A small multi-label audio tagger, trained from scratch.
Training: cautious_adamw at rate 0.0022, 7600 steps, batches of 512.
Data: trained on short made-up English sentences, spoken by a formant synthesiser in many voices, 26041 training examples, 149.4 epochs.
Rows from block 8 of a small multi-label audio tagger, named by matrix and row number. Rows with one number belong to one channel. Each number is 200 + 20 x the weight over its row's rms, rounded and kept within 0 to 999. All counts start at 0. After the name is the row's rms in percent of the matrix's.
After each channel's rows are labels from the 100 clips, of 14848, where the channel reaches its highest value: "peak on" is the class under the peak. Only what is clearly more common there than usual is listed. The data: short made-up English sentences, spoken by a formant synthesiser in many voices. In brackets: how many of the 100.
# convs0: first 3x3 conv (model.blocks.8.convs.0.weight, 144x144x3x3, each kernel summed), inputs 0-71
# convs1: second 3x3 conv (model.blocks.8.convs.1.weight, 144x144x3x3, transposed, each kernel summed), outputs 0-71

convs0.26,108,176,199,200,167,205,214,193,183,210,206,242,223,196,178,196,229,208,189,227,214,196,182,199,209,199,168,215,200,215,179,187,213,143,235,222,192,213,201,185,169,192,186,180,199,152,179,223,217,180,188,214,208,195,192,219,212,186,197,187,182,191,201,153,197,186,174,180,189,197,196,162,203
convs1.26,095,184,189,151,168,197,210,189,211,182,194,182,220,165,186,230,181,165,193,160,210,198,201,166,194,214,205,182,198,177,196,198,193,241,190,213,207,186,171,207,195,213,177,198,201,234,178,199,187,187,150,246,178,190,181,233,194,244,181,191,198,186,204,223,179,192,206,186,209,196,179,193,160
peak on: /aɪ/ (40)

convs0.10,093,203,198,204,201,211,170,201,189,189,188,211,180,188,212,188,213,175,158,214,191,183,202,182,207,185,202,213,175,208,162,209,164,196,209,217,200,184,155,173,197,161,178,186,204,153,163,184,214,186,194,191,225,197,184,198,193,214,204,200,214,205,226,186,184,200,174,197,186,195,181,204,212
convs1.10,098,184,217,212,209,213,173,176,213,168,174,180,213,194,164,203,209,199,182,196,181,185,229,182,175,189,188,178,182,210,182,225,222,212,192,206,193,182,200,199,195,187,159,209,199,218,185,179,217,184,201,205,198,223,187,214,195,199,208,182,174,157,176,194,181,171,178,210,193,191,195,218,186
peak on: /ɝ/ (62)

convs0.20,092,212,194,212,201,169,200,187,210,223,202,210,220,190,197,185,199,163,168,203,219,222,198,230,167,196,219,181,230,203,147,180,199,199,209,173,233,206,226,207,190,167,165,221,191,153,203,194,204,206,184,170,213,200,184,203,210,175,208,172,213,211,183,184,179,200,191,213,194,215,228,152,205
convs1.20,107,200,164,228,190,177,213,219,152,202,177,206,205,194,182,209,203,202,193,200,202,186,158,235,165,192,187,204,195,191,173,209,191,226,213,212,216,230,206,197,228,197,218,151,179,230,188,206,209,219,218,209,229,200,175,212,194,216,208,209,182,180,189,213,212,181,199,196,218,194,189,178,209
peak on: /aɪ/ (49)

convs0.60,090,194,199,214,208,179,235,145,198,218,158,205,198,195,198,197,209,153,163,214,193,198,181,176,194,189,225,216,177,224,184,187,173,210,202,195,174,189,202,143,211,218,185,191,203,173,210,179,191,212,202,186,196,181,208,192,208,185,229,180,208,224,172,192,184,231,174,210,172,189,215,178,175
convs1.60,093,165,244,213,197,220,213,179,175,207,171,207,219,179,218,211,210,186,159,199,208,190,205,196,212,173,158,168,186,186,203,217,196,193,173,203,180,213,206,182,196,178,179,197,149,208,188,213,205,225,171,159,201,188,189,198,196,212,200,198,179,166,186,173,191,170,196,211,193,192,205,169,200
peak on: /ɛ/ (63)

convs0.128,075,238,186,187,193,229,196,176,211,184,192,209,208,195,220,207,206,193,182,224,224,163,184,170,209,192,192,196,190,176,186,195,172,221,192,180,184,220,175,184,201,197,184,186,210,168,162,244,202,194,223,221,175,200,198,189,218,181,198,197,192,189,225,211,205,235,199,213,207,196,236,189,222
convs1.128,105,221,219,198,175,199,202,194,158,211,223,192,198,211,200,181,195,168,203,209,225,135,200,185,225,217,196,199,191,215,206,170,218,212,184,226,205,211,212,193,204,199,193,205,197,207,205,182,192,199,183,150,169,144,159,198,140,161,200,232,223,180,189,209,177,200,198,194,206,226,164,184,218
peak on: /æ/ (80)

convs0.14,110,190,201,207,190,215,192,178,187,201,220,169,175,224,146,201,203,185,197,187,170,199,182,169,203,173,187,186,183,202,209,180,176,185,211,199,176,232,206,182,221,221,198,165,218,168,174,206,190,174,202,218,218,155,211,205,188,205,203,180,175,177,208,168,181,184,152,192,197,225,243,211,205
convs1.14,092,184,208,183,180,180,203,204,222,185,181,176,209,201,181,191,177,186,214,212,158,182,208,194,215,249,198,211,208,202,184,196,194,207,205,185,179,190,225,196,205,164,217,210,199,189,195,215,170,164,170,236,224,158,184,184,202,210,204,165,148,203,193,216,200,192,181,148,186,206,160,218,166
peak on: /ɝ/ (29)

convs0.67,113,190,211,218,197,213,213,145,168,196,213,181,203,217,218,202,175,168,180,213,202,199,193,194,198,211,241,168,154,214,151,237,205,209,211,205,228,226,193,205,200,248,205,175,232,192,210,184,178,239,196,191,206,198,166,194,185,203,194,184,235,232,215,203,187,212,192,195,180,179,170,178,218
convs1.67,097,187,216,212,177,199,200,171,249,194,157,201,183,211,175,222,186,205,166,205,211,197,199,218,215,167,197,138,223,218,226,193,210,221,238,243,180,191,199,224,184,184,198,197,209,186,184,188,166,204,203,212,204,196,215,182,183,202,200,173,175,204,220,201,169,187,196,202,186,191,161,191,207
peak on: /aɪ/ (30)

convs0.61,092,219,174,170,173,190,217,193,180,209,220,197,174,226,192,190,187,212,202,208,187,191,194,204,218,192,205,189,204,185,190,171,204,195,197,184,158,163,219,188,203,207,167,220,215,160,170,198,196,136,151,175,203,196,231,201,215,197,192,193,222,212,205,196,221,174,178,188,194,168,221,179,199
convs1.61,093,214,175,180,176,199,187,199,212,170,209,204,209,171,158,207,196,200,265,222,229,198,210,194,159,173,220,235,201,210,231,189,166,188,228,194,195,176,227,167,195,196,201,179,186,207,220,164,159,180,216,214,210,186,216,214,225,202,190,234,201,183,213,223,192,177,191,207,174,193,212,210,195
peak on: /aɪ/ (38)

convs0.80,098,195,221,180,158,187,140,216,204,240,212,168,227,223,196,196,208,193,204,199,195,170,223,200,209,169,220,212,189,186,187,191,198,205,207,197,222,199,203,163,193,165,178,162,194,177,208,186,202,235,211,174,188,209,203,187,187,189,181,236,182,187,221,193,221,181,171,196,179,214,219,186,186
convs1.80,107,216,180,210,201,187,169,218,186,173,186,188,198,189,179,216,203,219,209,218,198,187,162,212,171,199,183,192,197,202,194,201,186,207,230,207,225,202,184,176,185,159,188,194,215,196,192,209,194,189,177,215,201,171,177,201,221,227,204,215,199,192,190,221,221,161,206,202,201,222,192,208,170
peak on: /ɝ/ (27)

convs0.100,112,210,187,210,187,175,192,198,234,185,214,199,169,205,207,199,176,199,223,206,185,196,202,186,237,213,159,236,217,151,187,194,205,248,185,197,160,209,181,187,202,211,235,187,182,179,207,203,202,209,213,181,132,210,172,229,178,196,193,217,170,195,170,188,211,200,206,194,234,189,213,214,179
convs1.100,099,195,193,204,188,195,199,202,188,202,173,202,198,209,179,218,186,189,189,166,180,208,199,203,198,220,208,201,208,182,200,186,194,176,207,210,184,213,137,204,217,191,167,176,178,183,164,218,196,159,207,209,195,233,200,157,181,153,201,199,171,168,212,186,176,204,203,187,190,179,183,181,195
peak on: /æ/ (25)

convs0.59,099,205,202,177,184,207,210,220,203,198,179,178,216,205,165,194,222,190,192,197,162,212,204,176,186,193,200,188,157,208,184,196,189,199,206,158,209,219,200,211,181,185,225,177,221,200,194,242,206,177,192,170,194,204,166,236,200,169,190,180,203,182,194,179,190,178,215,205,225,177,187,184,134
convs1.59,107,194,199,180,209,181,175,222,181,176,221,200,198,198,222,169,218,175,207,173,162,173,206,183,204,206,170,198,191,201,201,204,181,213,195,230,184,208,212,163,180,225,223,184,180,223,189,187,188,205,210,162,180,184,166,199,173,160,174,219,183,190,168,203,202,196,195,197,206,175,158,185,187
peak on: /æ/ (37); /eɪ/ (26)

convs0.56,099,209,198,167,191,193,190,205,223,207,205,199,210,197,198,189,242,231,238,191,196,192,182,194,187,218,217,191,180,196,176,187,215,199,198,160,209,193,203,219,155,154,220,206,197,169,210,198,150,183,203,196,229,199,189,179,173,201,208,201,154,203,203,199,193,209,210,185,191,232,191,193,203
convs1.56,094,212,188,202,204,202,158,251,203,161,204,174,180,216,201,231,228,184,196,176,190,196,223,205,224,206,202,192,180,204,220,213,170,181,208,241,201,220,218,182,220,207,230,194,227,201,206,187,177,211,183,172,185,192,202,232,207,232,229,194,231,199,211,177,227,173,188,209,209,175,238,190,194
peak on: /ɝ/ (27)

convs0.7,095,238,162,206,168,191,220,170,209,204,194,178,187,172,187,218,173,217,244,181,226,158,210,233,207,197,206,173,171,203,181,202,191,186,162,230,218,168,202,190,219,226,216,232,226,186,205,176,190,210,204,217,213,196,211,188,145,200,188,215,203,227,192,189,188,185,213,211,231,173,183,197,234
convs1.7,082,187,209,191,177,194,190,222,166,204,214,177,165,170,195,227,208,182,190,201,197,191,221,197,197,199,201,244,234,187,204,163,205,201,183,202,159,207,222,209,202,172,182,232,175,141,191,217,183,184,208,169,211,219,203,168,206,222,203,240,198,195,191,169,211,215,165,190,198,184,207,196,178
peak on: /ɝ/ (28)

convs0.95,108,206,191,228,199,207,179,209,192,192,209,200,187,208,153,186,199,199,161,186,220,180,191,200,207,190,227,192,163,181,213,204,182,194,210,219,165,220,175,189,198,209,186,194,198,174,196,206,200,211,180,149,207,180,199,196,203,199,207,207,209,189,189,199,137,195,159,190,223,201,234,180,164
convs1.95,102,201,205,163,201,172,192,170,198,205,157,187,182,202,179,182,194,177,230,225,183,198,189,200,195,203,193,204,188,196,189,177,215,197,195,172,133,222,197,231,165,190,173,207,210,215,176,246,194,198,203,186,202,202,156,222,182,231,170,211,170,163,200,184,203,184,198,209,206,195,180,218,178
peak on: /ɔɪ/ (39)

convs0.3,100,157,210,214,163,175,208,183,201,216,198,212,200,201,156,192,136,210,183,186,231,194,200,195,217,188,196,197,187,196,184,185,191,219,202,197,200,183,192,193,171,214,201,212,214,176,196,188,209,204,176,218,190,196,185,168,144,193,178,230,222,189,214,216,158,195,177,214,159,192,197,194,189
convs1.3,086,166,179,229,174,211,182,172,196,187,225,193,184,207,185,210,188,161,204,191,203,195,186,184,181,195,196,167,231,211,185,222,229,181,210,198,212,190,175,185,206,174,237,182,228,198,171,222,215,213,220,225,174,226,209,160,211,218,192,235,232,191,194,209,231,160,204,191,223,179,205,207,192
peak on: /aɪ/ (39)

convs0.25,095,202,239,195,183,222,202,181,181,214,233,208,196,208,225,188,201,147,189,220,198,180,211,198,184,224,191,159,213,172,186,195,231,151,170,179,199,225,205,199,226,215,210,190,196,159,195,205,199,151,249,179,201,196,183,199,203,201,165,177,185,190,190,223,215,188,211,196,175,249,220,201,254
convs1.25,106,205,185,189,181,190,183,171,180,240,168,173,158,181,172,183,194,214,206,233,170,212,202,171,186,193,176,185,179,204,195,192,201,198,195,188,188,210,203,184,214,182,197,169,193,224,192,212,215,211,192,163,237,201,243,215,193,229,186,235,186,189,171,203,185,169,188,197,177,212,172,174,215
peak on: /ɝ/ (46)

convs0.101,089,196,201,177,218,190,188,188,193,213,208,205,195,211,150,196,205,194,212,228,159,200,182,183,195,211,169,154,169,192,169,191,174,203,190,167,210,193,184,188,191,174,186,182,172,150,204,208,222,207,180,191,198,207,199,206,215,224,222,178,193,198,206,240,208,198,172,178,195,221,227,216,184
convs1.101,093,235,231,200,212,223,237,208,193,179,244,214,228,195,237,186,221,203,161,186,182,248,215,224,246,209,209,219,211,184,201,168,194,163,192,201,232,186,203,191,210,210,212,237,237,198,214,202,189,149,214,193,198,207,204,193,163,203,210,169,190,191,209,168,190,201,196,177,170,209,192,196,199
peak on: /aɪ/ (40)

convs0.133,099,185,173,184,182,201,154,205,236,187,187,207,229,163,194,163,190,171,185,203,170,187,210,166,203,188,187,195,225,224,180,206,234,182,183,217,213,189,173,186,193,205,180,194,203,220,215,189,176,194,213,227,224,187,230,232,217,236,193,189,221,158,195,170,227,214,231,227,193,222,180,221,179
convs1.133,109,166,177,188,191,204,205,208,163,186,187,199,193,189,181,218,201,178,170,168,184,202,179,175,206,199,154,203,203,173,163,199,177,185,198,198,178,192,154,206,222,171,193,190,202,183,183,235,173,188,168,205,155,193,188,192,206,190,206,197,170,170,195,225,178,173,190,170,203,198,203,166,190
peak on: /aɪ/ (37)

convs0.16,103,175,185,214,204,175,202,207,226,208,211,175,194,208,167,165,208,169,205,185,186,167,211,201,249,172,176,168,194,209,198,206,186,161,217,232,201,171,197,183,181,225,224,228,218,210,179,173,200,190,173,204,219,197,233,191,166,208,221,201,223,167,211,198,198,210,182,197,180,197,203,203,197
convs1.16,089,175,191,229,202,224,195,192,166,215,191,196,234,142,217,146,229,214,191,167,173,191,207,199,192,203,201,208,193,191,188,211,219,222,192,206,209,204,212,225,195,193,223,217,162,205,161,213,205,189,204,189,205,182,191,201,192,202,203,167,186,165,213,204,204,162,180,202,205,176,200,172,164
peak on: /ɝ/ (34)

convs0.117,100,206,194,200,172,201,197,209,179,206,183,191,189,200,210,154,223,175,194,212,206,204,199,191,207,207,195,175,214,201,193,190,196,203,187,189,194,207,189,214,166,236,184,238,200,165,186,179,205,150,184,183,208,202,254,173,176,233,219,188,201,216,189,220,198,220,172,153,173,191,182,184,208
convs1.117,086,208,193,202,218,177,199,203,187,215,148,187,238,197,191,188,193,160,179,171,191,217,172,178,219,233,208,162,217,215,183,186,204,177,204,194,211,189,188,182,209,216,216,226,186,195,196,219,167,181,200,206,194,188,196,156,184,165,210,168,188,209,197,167,180,201,214,200,188,221,206,183,217
peak on: /ɛ/ (48)